Weights of a small image classifier.
Training: soap at rate 0.0023, 10800 steps, batches of 128.
Rows from block 13, named by matrix and row number. Rows with one number belong to one channel. Each number is 50 + 12 x the weight over the matrix's rms, rounded and kept within 0 to 99. All counts start at 0.
# convs0: first 3x3 conv (model.blocks.13.convs.0.weight, 256x256x3x3), inputs 0-19, a 3x3 kernel for each
# convs1: second 3x3 conv (model.blocks.13.convs.1.weight, 256x256x3x3, transposed), outputs 0-19, a 3x3 kernel for each
convs0.56:55 46 55 51 42 45 48 28 55 68 47 69 60 48 47 48 48 39 46 42 54 48 46 29 43 38 29 68 49 64 38 29 49 39 57 47 34 58 48 62 60 62 53 43 35 36 48 60 56 47 49 50 73 36 60 36 29 67 51 29 51 55 51 28 51 54 49 47 50 48 59 38 41 45 67 62 54 85 39 59 24 40 30 43 30 39 53 53 63 43 51 45 47 42 56 60 38 69 36 49 28 51 56 60 53 38 45 45 36 45 60 28 37 55 38 50 64 42 49 49 81 62 50 68 62 63 53 56 45 33 37 48 48 43 44 55 72 66 47 51 59 40 61 32 42 47 48 36 50 44 37 47 55 60 44 40 40 57 55 45 56 51 50 33 55 39 63 61 55 49 59 57 56 58 53 47 59 27 59 38
convs1.56:66 51 57 44 37 57 43 41 68 59 22 48 46 50 54 69 59 54 35 42 37 57 57 75 36 51 27 43 61 33 49 42 59 61 44 51 58 59 54 61 42 56 43 61 52 62 66 47 57 68 68 49 48 24 44 49 60 62 44 42 45 46 39 40 47 46 56 37 53 52 49 52 76 54 40 43 51 69 63 52 63 46 54 56 30 59 35 57 33 49 57 27 52 43 54 60 51 35 44 52 48 36 58 48 51 47 50 56 46 52 64 50 28 69 43 54 42 39 69 41 54 40 40 69 52 56 45 51 58 46 46 58 46 58 51 29 62 52 47 45 61 41 42 54 60 61 77 56 36 35 61 77 50 58 42 54 56 45 65 42 54 46 64 50 44 37 28 72 62 52 57 56 61 43 54 32 58 58 65 37
convs0.57:36 54 41 57 38 33 45 63 61 45 41 57 44 63 49 40 33 41 61 49 54 51 33 48 32 58 59 34 44 64 38 51 60 36 63 75 52 59 88 58 43 62 60 67 59 72 37 47 52 48 71 35 38 46 38 47 45 46 62 68 47 35 46 41 39 41 49 56 58 62 59 34 47 35 27 50 58 66 33 42 56 71 43 48 69 48 63 23 56 60 48 61 39 45 59 69 44 60 51 42 42 50 50 55 34 48 56 34 51 66 39 34 32 51 48 33 73 68 61 54 44 54 61 38 65 47 36 54 28 55 35 55 49 45 73 50 53 47 61 62 62 56 29 50 37 52 69 51 49 51 48 46 46 51 63 38 81 42 55 55 41 53 54 51 46 54 55 30 49 50 43 75 61 67 33 50 52 43 60 56
convs1.57:59 32 55 54 54 66 83 54 55 50 33 52 47 61 51 47 64 55 72 54 50 37 50 13 40 43 70 49 57 52 46 52 59 39 61 43 53 34 54 20 50 62 44 50 43 54 28 43 43 70 74 39 45 67 32 36 42 43 41 68 52 62 54 55 57 56 72 75 38 33 38 14 33 63 54 59 77 54 52 63 38 38 74 33 40 32 34 34 77 31 53 57 73 50 38 50 75 40 43 47 37 89 49 69 59 69 30 42 48 49 58 38 41 56 35 65 54 56 61 56 54 53 57 47 55 71 66 55 61 63 29 65 19 56 53 40 35 43 54 61 39 38 46 49 61 30 33 50 49 53 36 32 62 49 46 39 62 51 24 39 37 49 59 70 26 26 31 36 47 64 28 38 26 49 45 55 50 34 54 45
convs0.58:49 61 58 30 39 51 48 62 43 54 61 59 47 40 41 65 47 46 43 37 69 60 44 61 40 57 24 44 47 52 46 58 60 54 34 48 64 50 31 47 49 48 38 36 58 45 46 49 55 48 73 61 49 60 57 46 49 62 45 50 32 52 41 46 71 47 57 77 44 54 49 39 52 38 37 47 50 47 50 43 71 65 42 41 48 42 59 35 59 27 50 32 46 41 26 67 66 50 44 44 56 46 45 41 40 60 31 50 44 65 35 64 52 55 46 38 35 48 71 39 74 37 41 56 47 56 56 52 53 56 50 37 42 56 27 40 48 55 62 81 41 65 41 30 57 44 50 58 36 74 34 56 63 48 37 67 30 44 41 59 59 42 46 56 53 32 73 15 33 62 62 68 49 47 54 47 40 31 44 49
convs1.58:55 62 53 44 62 27 38 36 44 49 62 67 41 63 43 79 51 57 56 51 73 30 33 68 59 64 65 54 62 52 72 72 45 42 38 37 30 58 30 46 33 75 53 62 60 39 66 45 35 65 48 34 60 60 57 51 55 56 40 55 58 69 35 76 35 35 43 39 48 56 43 56 48 37 81 33 65 33 45 51 70 68 49 51 44 72 47 34 42 61 60 55 68 22 40 32 31 39 71 64 43 35 64 37 35 60 27 54 63 54 33 50 42 37 47 43 50 48 54 43 65 70 37 64 62 57 33 65 61 60 67 41 38 44 55 59 33 36 48 56 57 42 50 61 71 62 53 47 55 50 52 49 49 44 43 53 47 74 51 73 50 33 59 34 68 34 56 63 46 39 49 38 53 55 57 36 24 64 34 46
convs0.59:57 46 94 58 65 34 57 48 58 65 55 55 59 61 50 58 28 68 52 46 69 39 30 56 28 46 42 31 39 34 61 66 54 45 45 53 60 36 44 66 35 70 37 60 47 29 49 71 42 51 45 51 41 60 42 42 49 59 30 59 48 52 39 30 61 54 54 51 50 28 39 51 34 63 43 66 50 37 56 57 41 80 66 41 45 47 34 62 46 37 50 57 35 41 66 42 36 54 41 51 47 63 42 56 61 54 57 53 51 74 61 35 50 47 42 69 52 52 47 67 53 50 32 54 47 52 34 30 68 35 46 37 52 23 60 72 59 59 45 59 50 44 47 36 52 62 70 32 61 46 57 25 68 34 54 40 45 59 73 46 36 51 48 59 52 56 59 66 41 51 39 53 56 62 39 58 71 36 53 40
convs1.59:67 49 52 57 60 36 56 27 61 49 52 61 57 45 59 56 62 26 57 52 56 33 26 52 66 35 63 46 68 37 21 58 34 69 66 50 63 51 57 58 13 43 29 56 58 31 24 65 51 60 50 56 50 43 47 40 43 56 51 51 35 63 41 33 43 53 44 44 71 50 38 62 65 55 68 43 48 54 46 34 65 21 35 27 45 29 57 75 68 32 34 57 44 36 56 58 50 62 20 47 52 33 52 34 35 37 18 56 52 68 46 62 55 72 66 55 28 47 52 38 56 43 57 55 60 61 47 43 61 37 63 65 50 52 33 38 17 58 53 38 44 49 50 50 51 40 56 36 47 45 73 55 48 53 55 33 41 26 38 47 55 70 76 57 32 59 49 54 46 52 54 44 54 34 66 47 57 46 84 54
convs0.60:47 35 66 51 53 40 50 54 31 51 53 47 51 67 36 52 49 58 47 48 53 43 41 35 59 51 48 47 50 48 54 59 77 48 53 21 62 39 45 40 38 34 57 34 94 51 52 49 65 47 50 40 63 63 29 60 34 62 58 38 39 59 40 61 25 37 27 47 35 48 45 64 45 31 35 59 49 56 34 64 49 49 56 34 39 38 72 44 43 53 71 50 59 44 51 31 58 32 49 53 46 61 50 59 57 52 51 69 31 41 62 65 46 30 39 42 50 37 49 53 56 67 43 46 40 43 42 48 44 49 58 68 49 70 49 45 41 39 54 36 44 75 62 52 50 32 49 40 13 31 64 53 36 55 51 58 50 40 44 46 55 38 59 38 39 48 49 67 39 62 49 43 77 54 50 61 31 39 50 55
convs1.60:67 63 63 70 20 34 33 48 44 30 50 29 57 53 48 63 70 65 62 47 47 21 33 54 70 53 40 39 71 42 63 57 47 50 48 50 40 78 43 74 61 38 51 52 39 68 44 30 53 46 36 50 47 51 31 43 51 43 52 55 54 47 61 32 53 54 42 39 41 65 24 65 41 58 41 31 50 48 47 51 67 65 36 59 51 59 42 48 43 42 59 60 47 41 40 59 46 38 48 53 23 74 53 67 62 67 47 24 49 54 61 67 59 54 37 36 52 49 49 62 50 42 48 59 35 46 47 50 45 52 45 49 68 69 49 49 42 60 47 51 62 47 69 57 54 37 61 45 43 53 42 58 44 58 46 52 66 39 48 52 60 50 58 52 58 25 61 42 39 45 56 67 46 41 60 55 55 77 46 47
convs0.61:57 59 51 28 41 78 73 43 44 48 35 60 41 46 75 45 64 47 58 47 73 62 34 37 70 50 53 68 55 50 55 41 50 34 42 59 57 49 28 56 52 47 43 67 39 34 36 72 57 64 55 53 35 59 47 36 32 71 41 58 40 51 19 35 48 52 55 35 48 53 52 47 67 65 38 55 49 44 23 51 39 61 35 36 36 48 64 57 49 37 46 36 48 56 74 41 45 50 45 63 56 53 39 52 56 43 58 50 50 35 48 41 61 46 42 43 54 36 70 64 54 76 47 45 50 60 42 21 53 31 39 62 46 54 62 24 68 41 53 44 44 52 65 39 44 60 49 65 45 47 36 49 45 39 43 53 73 59 65 56 47 35 70 44 33 55 43 54 45 56 72 56 48 53 37 64 57 56 55 68
convs1.61:67 56 47 27 66 61 41 39 54 43 52 62 62 36 57 52 71 65 39 80 55 76 40 39 40 42 57 51 60 53 59 59 68 36 47 39 41 40 51 40 64 60 61 65 51 49 42 62 55 68 69 52 33 13 42 52 57 51 41 52 44 49 42 33 60 45 59 59 51 62 57 66 49 41 69 71 72 58 62 66 47 59 43 60 51 54 54 49 59 54 60 24 56 43 49 56 52 54 58 57 73 55 41 57 50 47 65 72 46 52 55 31 30 60 48 51 40 44 56 43 84 45 31 55 47 42 64 49 63 69 50 64 65 48 50 37 63 67 51 67 57 49 29 37 64 51 33 46 46 42 62 45 66 56 45 62 50 64 31 54 60 42 45 60 45 41 39 67 54 67 54 39 42 48 66 50 54 46 37 59
convs0.62:47 48 57 66 36 43 26 45 66 48 51 65 46 51 39 42 57 49 25 73 51 32 27 50 50 56 64 38 66 40 76 44 69 78 30 44 50 41 59 49 42 64 65 31 51 54 39 30 72 68 72 67 43 51 55 63 61 73 46 49 43 32 51 45 88 49 60 50 50 52 54 60 45 62 75 52 63 38 36 49 38 46 31 51 54 65 50 58 61 45 22 41 67 53 56 38 65 52 43 35 38 57 54 50 57 23 37 53 62 38 51 34 50 48 51 50 55 45 58 50 46 27 31 63 49 58 64 44 56 47 53 52 20 46 59 62 41 82 35 40 42 40 79 50 51 35 46 25 59 48 47 21 33 67 64 35 61 61 72 33 51 50 54 38 51 52 45 47 31 44 48 67 35 38 51 59 42 39 50 60
convs1.62:45 60 46 38 47 63 44 62 39 73 74 45 55 55 42 34 54 65 53 66 46 51 43 56 56 27 58 35 48 62 59 68 24 86 32 51 56 53 38 73 62 38 52 65 55 83 44 34 64 61 45 39 33 44 37 36 43 64 33 37 32 58 49 68 30 61 57 52 32 65 38 55 39 53 51 51 56 58 46 50 44 51 61 51 29 22 59 56 48 40 36 30 56 44 37 48 55 33 59 49 41 49 59 50 60 44 36 58 55 42 53 52 27 53 50 42 52 45 51 37 68 57 30 57 47 61 43 49 43 63 53 54 55 52 50 45 45 31 45 41 39 37 62 61 31 46 37 40 59 55 42 61 61 41 50 68 38 54 21 64 36 48 74 58 41 48 51 55 37 47 39 52 61 52 65 53 62 53 54 62
convs0.63:34 54 61 49 30 35 67 50 59 63 54 68 48 37 60 66 23 58 55 35 71 51 58 28 47 32 38 57 46 56 37 33 63 48 41 38 68 47 63 44 50 51 50 59 55 48 45 34 56 44 29 47 36 62 54 61 57 44 42 51 67 39 33 58 68 33 43 65 55 54 45 87 56 60 68 41 33 40 40 65 52 70 44 41 49 71 59 49 44 32 59 45 46 68 53 49 46 64 64 52 60 57 45 55 70 46 44 49 52 69 28 41 60 69 23 52 34 40 59 36 51 32 71 61 47 52 55 49 33 42 53 47 37 48 65 47 49 53 29 39 39 42 38 48 38 64 44 64 29 24 45 70 49 50 47 60 48 41 75 54 38 18 38 15 40 43 73 51 53 69 24 61 55 34 34 40 55 51 58 49
convs1.63:60 29 74 70 61 39 43 58 52 57 39 68 75 56 59 33 24 39 71 44 45 42 50 57 45 46 48 52 40 47 47 48 40 52 49 29 35 63 49 48 53 35 27 34 68 50 57 55 48 41 52 37 39 55 34 32 33 57 52 45 41 37 46 49 40 52 69 51 57 44 43 62 35 57 31 76 52 61 63 42 51 36 54 42 52 45 30 50 58 48 66 53 43 57 55 51 60 52 67 69 53 71 38 44 60 52 46 54 67 20 53 61 42 46 35 60 40 60 54 48 50 37 43 55 53 50 53 44 52 51 47 52 60 39 53 45 42 59 48 53 52 42 55 22 40 38 53 64 51 57 82 49 41 49 35 52 39 33 50 53 45 58 52 51 46 23 39 53 40 49 67 22 53 80 59 47 59 53 52 60
convs0.64:41 76 42 45 50 28 54 52 49 34 59 65 35 71 60 70 37 51 39 56 63 38 57 40 41 35 51 54 50 46 54 24 55 70 33 50 62 36 47 64 68 64 18 35 43 68 53 74 48 51 50 63 42 60 69 44 57 56 65 41 49 49 60 36 56 66 54 25 57 50 57 47 40 58 46 45 46 42 42 46 50 38 62 62 59 50 70 56 45 49 52 54 48 77 29 77 59 59 67 49 56 50 45 46 38 39 81 45 42 47 42 65 66 27 47 43 47 76 36 55 53 49 80 55 47 30 53 62 55 56 48 71 41 57 27 43 47 31 43 45 68 75 59 43 80 64 61 37 19 70 55 84 43 47 54 76 56 57 44 29 40 43 47 47 35 52 47 60 51 54 50 50 40 43 46 35 51 56 35 52
convs1.64:58 60 47 44 53 32 55 16 70 34 49 71 54 67 82 57 54 50 58 30 66 37 44 51 52 52 42 54 52 51 48 66 63 69 67 46 13 54 55 37 37 57 38 31 54 23 50 36 61 56 60 34 72 50 64 52 65 36 55 38 54 74 41 69 51 71 56 51 54 67 41 58 69 48 37 55 52 45 47 62 41 55 42 61 42 45 72 48 53 70 58 36 70 42 47 50 55 57 53 46 39 46 35 62 17 61 49 62 47 70 34 67 40 56 28 54 50 57 39 75 37 41 40 45 64 46 49 42 56 39 38 48 41 44 51 60 46 53 70 61 46 54 62 61 57 45 51 41 45 50 38 54 85 58 60 50 76 52 44 83 63 58 77 50 55 35 56 61 61 80 57 48 46 59 54 51 67 37 40 59
convs0.65:56 59 66 45 40 26 23 31 67 54 49 57 31 81 48 21 65 41 42 57 36 48 54 51 45 54 44 57 58 35 58 49 46 65 26 63 36 25 36 53 61 64 40 32 59 38 39 56 35 37 68 44 86 44 61 36 74 49 34 43 52 54 63 64 40 37 49 10 57 61 56 63 53 58 28 39 59 30 57 40 50 39 53 40 63 57 40 59 48 49 67 40 60 43 40 45 37 69 79 55 28 37 30 51 38 52 53 60 31 50 65 46 51 61 64 39 46 41 52 33 63 37 44 55 70 50 50 35 63 45 48 58 24 62 52 61 42 59 46 38 49 68 40 56 64 52 70 70 43 50 29 34 56 42 51 60 58 44 48 44 47 58 49 48 51 72 30 61 49 62 64 45 49 58 43 67 62 46 44 54
convs1.65:56 47 34 51 55 44 54 67 66 54 51 72 66 72 37 70 57 46 39 20 42 53 33 53 48 51 49 63 66 59 40 52 38 46 41 76 49 66 38 63 50 62 68 48 34 47 60 71 62 32 51 42 65 50 47 46 53 49 55 43 40 48 58 63 52 45 45 59 63 46 49 62 45 54 37 32 37 69 29 70 59 48 52 45 38 53 80 62 71 67 33 42 40 55 52 42 41 34 60 54 45 44 43 30 37 42 46 54 37 34 61 49 59 56 57 49 56 39 28 45 62 44 48 66 53 27 57 38 54 61 57 54 40 62 56 61 52 60 53 55 38 37 48 42 50 55 43 43 46 67 63 52 69 69 66 56 34 60 64 38 46 40 56 25 43 50 64 65 52 49 71 51 60 41 47 36 54 49 40 54
convs0.66:45 76 62 40 35 59 56 51 61 35 40 42 51 59 58 54 52 52 55 26 54 45 69 55 42 48 45 52 66 43 43 38 53 60 32 55 50 47 48 39 39 56 46 61 38 43 42 73 65 63 68 77 42 49 78 58 42 42 61 48 26 29 47 62 34 39 73 61 73 50 36 62 45 19 43 58 30 44 52 47 60 47 42 51 79 71 66 54 49 44 57 48 61 44 54 38 42 61 46 36 34 47 38 71 46 34 56 53 58 24 38 45 69 56 63 70 49 46 48 51 38 61 42 39 57 49 53 55 48 31 44 57 71 57 55 44 44 41 70 66 43 40 64 53 50 76 34 86 49 53 52 52 53 51 32 42 67 37 41 62 57 55 50 79 72 43 52 48 55 33 61 42 46 52 22 42 71 52 39 31
convs1.66:28 12 42 32 42 53 47 51 54 49 48 40 41 46 54 49 63 36 45 38 34 52 52 35 66 54 60 43 62 74 57 69 53 53 40 54 48 31 37 54 65 16 41 28 58 52 54 42 48 66 67 56 48 56 35 58 72 32 48 63 50 33 42 42 44 51 40 57 75 47 49 50 32 51 27 67 46 47 55 39 73 41 48 46 25 44 65 48 40 67 58 40 46 53 36 51 37 39 70 60 61 43 57 31 43 47 49 51 39 43 61 34 48 42 55 41 59 48 36 45 34 48 60 67 43 44 32 48 51 52 60 54 50 68 44 60 44 75 55 65 39 36 30 39 48 64 47 40 55 66 55 39 39 53 64 63 43 57 47 46 44 62 46 43 48 58 57 26 65 48 55 45 39 51 44 39 66 34 58 48
convs0.67:69 40 33 50 51 38 33 64 56 75 40 54 33 72 69 51 47 42 47 52 30 48 51 46 44 52 51 55 40 26 70 62 58 45 59 62 30 43 49 50 46 68 65 38 53 50 64 62 71 50 45 50 53 41 46 39 57 58 60 67 67 62 62 52 44 47 38 40 38 52 51 54 63 50 60 56 40 33 17 41 59 57 34 46 64 35 37 51 62 41 57 52 41 39 59 51 29 58 47 49 69 48 61 73 63 41 34 30 40 48 54 51 60 29 35 36 58 54 42 43 59 37 59 58 38 52 47 41 45 43 43 67 50 49 55 46 52 39 57 48 41 48 40 26 41 34 58 57 43 29 53 58 58 66 41 64 39 21 51 53 48 29 42 41 50 35 53 50 62 51 70 61 60 27 43 35 37 59 30 46
convs1.67:60 52 49 43 50 34 44 44 53 56 45 28 35 63 58 69 48 78 76 53 42 63 66 42 73 36 59 54 52 34 77 59 41 47 55 38 39 50 33 48 58 30 43 59 50 44 29 33 47 43 39 50 66 45 42 31 47 28 52 37 52 51 72 39 54 53 62 44 64 75 42 35 41 37 46 61 27 21 59 64 42 52 24 43 27 33 46 36 45 50 53 52 64 42 54 47 67 57 45 51 41 55 46 57 73 57 45 67 69 45 50 40 60 45 59 58 61 52 57 43 43 33 33 40 59 81 45 54 54 53 64 57 32 51 41 44 47 42 65 42 50 68 57 48 42 57 51 56 42 55 56 63 41 69 50 70 48 43 46 28 52 53 58 33 32 67 26 31 59 47 66 36 45 53 45 57 37 35 56 60
convs0.68:45 51 52 50 34 38 57 38 53 56 62 72 55 37 40 36 48 54 53 50 60 60 62 53 36 63 50 36 43 52 36 50 47 31 13 50 52 28 64 66 64 47 54 37 29 58 38 44 50 56 43 70 38 47 52 47 46 45 44 53 52 55 51 56 43 40 49 43 36 49 49 62 61 42 54 52 54 50 55 24 52 57 52 31 30 56 31 53 53 31 43 47 60 45 68 30 59 50 54 48 44 52 42 57 51 61 38 78 55 45 55 56 30 63 49 61 64 50 31 50 73 50 67 58 45 43 37 58 59 45 43 47 36 47 42 47 45 48 48 69 40 54 43 45 36 45 61 68 48 48 48 34 55 52 66 42 46 62 48 19 45 46 27 44 38 54 50 18 77 44 58 54 63 68 41 28 49 62 55 62
convs1.68:38 70 63 67 24 50 48 56 49 67 52 51 43 24 85 37 40 59 32 49 46 53 49 53 31 68 37 44 36 61 40 32 32 34 68 59 52 56 58 50 34 54 57 53 44 48 42 56 57 64 50 49 50 45 40 66 50 46 48 49 37 49 44 44 40 52 34 32 61 67 48 43 50 50 37 66 47 55 61 65 26 64 33 48 74 45 61 57 51 50 33 61 56 34 26 54 67 43 62 47 51 46 60 59 48 63 68 39 36 50 66 36 36 68 62 33 54 51 33 65 46 48 67 49 45 64 43 62 49 61 19 45 50 46 57 46 53 52 42 61 60 52 49 43 47 29 66 24 63 46 54 43 56 48 25 41 62 51 37 50 51 60 50 58 41 48 74 32 58 55 39 70 33 59 48 82 13 30 46 59
convs0.69:47 36 34 45 51 50 54 58 71 42 56 58 37 46 70 61 49 37 60 59 43 62 49 51 40 40 57 44 26 43 39 58 44 30 42 56 61 35 53 55 33 56 28 60 66 63 48 86 56 52 44 65 51 33 36 53 57 36 23 38 62 70 56 76 62 49 55 53 67 45 47 59 58 31 48 31 47 53 60 43 72 60 41 63 60 57 54 31 44 47 53 59 61 62 53 41 33 42 44 42 37 61 38 50 65 39 53 30 41 70 34 36 54 43 64 48 65 42 62 65 63 50 60 50 52 36 59 34 47 38 29 63 55 51 57 45 45 26 62 39 54 58 60 26 62 60 41 39 45 68 14 54 52 53 52 59 59 72 48 47 31 51 18 53 40 45 66 49 53 61 60 43 59 63 62 34 25 40 56 30
convs1.69:26 38 48 52 35 71 70 55 38 55 31 54 42 47 47 51 58 44 59 43 40 66 35 62 38 63 30 57 41 38 44 63 67 48 05 38 66 60 73 30 41 34 64 53 60 51 29 23 51 45 54 43 47 66 39 57 54 25 38 30 66 39 61 42 28 40 44 58 36 62 61 51 67 44 34 69 38 52 40 52 67 77 45 51 56 46 30 26 67 38 49 48 58 56 38 60 28 65 58 27 53 67 61 35 83 66 43 53 31 56 37 42 57 66 44 51 40 54 43 58 37 46 50 66 55 50 56 64 40 58 54 60 41 36 44 50 63 44 72 38 76 46 42 46 38 37 51 48 61 37 58 41 46 44 84 31 63 31 45 33 50 46 61 58 48 53 47 44 33 51 63 39 55 37 57 66 57 55 30 15
convs0.70:53 37 52 57 21 52 55 82 52 62 52 54 34 79 42 31 54 57 46 67 46 39 30 55 54 47 45 55 23 43 17 53 58 62 61 66 60 33 48 51 68 49 55 50 44 63 54 43 56 32 53 67 66 46 53 52 73 54 52 50 57 50 58 49 52 53 47 46 51 63 49 52 50 42 59 37 57 57 49 35 34 60 52 73 73 45 51 39 52 68 48 47 40 52 49 58 58 54 46 52 49 69 49 43 49 55 45 23 38 54 52 28 51 66 40 56 43 55 53 31 30 73 42 50 59 50 59 49 68 55 41 39 46 61 51 59 63 65 31 48 51 61 41 59 39 62 50 47 47 53 51 43 48 64 49 56 39 59 61 29 49 52 58 51 58 23 50 53 51 45 40 51 48 39 61 39 55 74 48 38
convs1.70:62 43 72 65 51 61 39 88 48 45 70 60 64 39 40 41 73 60 61 51 32 40 35 41 74 77 66 55 22 58 20 45 70 30 34 44 42 69 59 38 36 58 53 59 36 54 59 24 79 54 57 38 50 57 34 36 59 39 53 47 60 69 54 43 34 45 40 61 47 34 51 33 65 55 41 61 44 49 61 37 33 33 34 70 50 36 40 56 43 42 45 35 52 52 49 57 43 38 75 61 59 46 50 35 62 54 64 50 52 56 46 41 56 63 54 51 37 85 45 52 55 46 54 68 86 39 64 41 50 31 46 53 40 39 79 67 50 28 71 48 41 39 36 34 57 34 31 35 43 28 58 64 63 51 61 64 34 40 39 69 43 45 63 24 45 45 41 49 49 65 63 54 32 40 54 62 53 63 46 63
convs0.71:38 60 42 49 55 39 53 35 49 37 44 56 61 37 34 63 57 48 35 65 57 39 41 38 48 64 47 63 45 52 41 40 40 36 42 42 69 53 62 41 48 46 39 57 53 22 67 49 55 69 40 49 34 43 65 27 74 66 55 54 29 39 49 57 44 44 68 53 68 52 50 51 75 46 49 58 30 48 52 83 34 50 54 44 42 55 40 46 57 18 40 49 47 48 44 63 48 64 49 57 54 44 26 20 40 33 55 41 67 66 48 58 36 48 56 36 48 70 39 27 34 39 47 56 50 42 56 67 42 46 44 36 61 74 58 60 46 68 31 43 49 60 54 50 42 49 36 58 44 33 40 77 57 48 59 42 71 49 63 37 83 45 47 56 46 42 48 25 62 67 59 70 33 25 47 67 72 45 44 41
convs1.71:48 57 37 39 45 44 57 63 57 43 50 64 32 54 39 46 55 47 48 55 49 41 65 39 24 28 61 71 53 62 58 38 56 46 64 67 56 42 39 41 55 53 38 64 53 58 53 62 58 27 42 54 71 45 45 36 65 30 54 69 61 24 49 29 68 46 52 53 37 55 49 45 66 41 51 64 42 43 59 57 47 59 58 31 20 49 48 48 33 44 45 49 41 55 59 48 55 45 52 56 65 69 46 59 65 53 35 70 55 75 40 67 42 41 42 63 51 59 76 63 48 58 75 34 35 12 48 58 47 30 52 26 49 53 54 34 37 84 46 50 34 57 33 26 60 53 54 58 45 65 52 46 62 64 38 52 52 39 87 56 52 68 50 59 72 57 62 66 34 30 52 63 36 60 50 50 46 59 47 37
convs0.72:62 63 56 71 65 44 53 66 55 27 67 48 45 67 49 53 82 67 41 34 41 52 70 50 31 53 48 59 71 69 52 49 45 72 45 29 71 38 40 53 46 44 58 47 41 40 37 50 63 78 41 59 35 52 42 42 30 66 32 48 61 48 55 41 60 59 44 78 49 45 69 43 47 23 50 72 39 40 42 42 53 48 55 43 38 42 33 54 64 42 83 58 41 56 27 50 35 27 30 44 33 54 51 45 47 52 35 59 37 76 40 41 41 54 46 42 46 64 75 37 65 66 57 51 64 48 66 67 53 36 49 66 30 72 73 47 45 47 71 43 61 67 38 46 51 41 42 26 41 50 68 44 54 56 31 24 65 52 27 37 63 39 72 44 40 78 41 39 51 38 39 38 36 57 21 51 65 45 47 65
convs1.72:65 55 65 59 50 35 37 42 55 62 79 37 41 59 39 46 48 25 49 55 38 67 42 60 58 59 20 38 40 47 34 55 49 41 54 51 52 50 51 49 55 24 41 60 49 46 47 46 55 59 45 40 60 69 38 39 64 68 48 17 36 61 52 51 43 49 26 34 74 48 11 45 55 56 63 61 42 64 62 68 80 38 36 60 56 39 59 39 40 37 50 38 62 31 55 63 56 68 54 63 37 36 53 38 60 44 22 67 48 60 35 33 46 43 55 59 51 51 40 36 49 53 60 51 41 42 49 41 54 54 39 44 43 25 43 47 60 40 17 48 59 43 70 61 46 61 66 49 48 64 48 55 39 50 52 42 54 45 62 46 35 47 44 71 58 50 39 43 35 53 44 62 46 32 66 47 48 50 29 48
convs0.73:35 68 56 61 56 70 64 42 43 58 54 48 64 34 52 56 66 37 32 37 52 44 56 39 49 61 55 47 36 58 46 32 47 39 50 50 61 33 46 37 35 56 51 46 60 55 40 46 54 32 40 51 29 57 35 40 27 70 50 53 61 34 71 59 43 47 58 62 59 41 46 48 66 39 52 61 62 59 40 51 57 39 53 51 41 49 64 46 29 39 46 53 72 55 48 46 56 36 43 53 52 46 79 53 60 72 47 56 55 59 45 55 55 45 55 26 37 51 48 66 42 53 44 57 45 66 57 55 45 49 39 34 48 50 58 42 48 55 61 39 35 41 42 33 63 48 20 68 47 46 40 55 53 46 56 49 16 76 35 45 50 54 29 35 57 52 32 29 34 31 53 42 61 54 55 49 33 55 55 61
convs1.73:58 58 24 41 44 53 64 36 72 80 43 34 50 52 25 66 51 57 71 42 39 53 52 65 45 35 54 45 40 48 54 31 48 36 57 70 32 46 52 51 56 70 48 45 42 39 31 52 50 39 35 48 49 35 73 34 26 58 64 58 62 38 32 53 53 46 66 33 57 69 73 45 59 39 52 48 49 52 49 64 59 45 44 60 42 47 48 35 42 25 55 61 46 53 44 68 52 47 53 60 31 45 47 41 58 63 69 35 38 63 57 69 60 72 54 66 69 33 46 64 50 28 44 51 51 71 55 50 38 51 55 48 43 45 71 56 48 45 37 32 43 42 61 74 46 35 50 68 32 60 43 47 60 46 20 41 42 48 43 37 59 65 50 50 38 44 57 36 50 48 38 48 48 72 46 58 21 61 64 46
convs0.74:60 32 17 39 26 50 56 67 43 48 46 58 32 56 67 53 52 42 36 42 63 59 81 36 58 18 38 62 36 56 49 51 44 63 67 56 49 49 58 37 44 58 50 67 48 65 41 61 65 34 39 68 39 47 56 27 42 78 42 57 41 45 34 69 55 52 73 41 43 66 40 56 44 39 39 50 44 59 42 48 41 43 55 53 52 57 52 48 49 49 55 56 47 56 50 76 47 44 53 53 46 46 62 58 34 61 31 54 54 65 37 55 50 46 55 61 70 44 50 59 59 36 43 59 54 53 60 45 44 39 37 54 45 51 50 51 30 41 65 48 39 72 38 33 56 65 57 61 57 49 61 57 59 67 45 68 59 52 54 57 68 59 67 54 64 32 55 40 50 49 18 20 45 57 43 57 34 23 49 53
convs1.74:43 45 59 46 76 58 54 44 32 57 56 59 52 38 69 42 49 39 47 78 48 45 47 52 36 35 50 34 45 40 35 51 54 43 30 59 66 58 80 35 26 58 38 51 46 35 69 44 42 39 50 39 65 52 49 44 55 29 61 54 36 56 52 39 56 53 52 61 46 42 51 61 51 68 63 42 56 56 53 42 65 58 48 64 38 35 57 35 41 47 44 73 60 36 37 53 64 47 41 69 59 47 45 41 48 57 28 46 33 34 54 68 59 52 48 49 57 44 70 32 59 77 52 49 31 47 40 41 74 38 71 57 46 54 67 49 46 45 35 46 38 60 56 49 38 42 71 42 67 52 68 62 80 45 42 39 64 43 49 56 65 61 46 43 41 36 70 39 31 68 44 60 36 48 51 43 49 69 44 75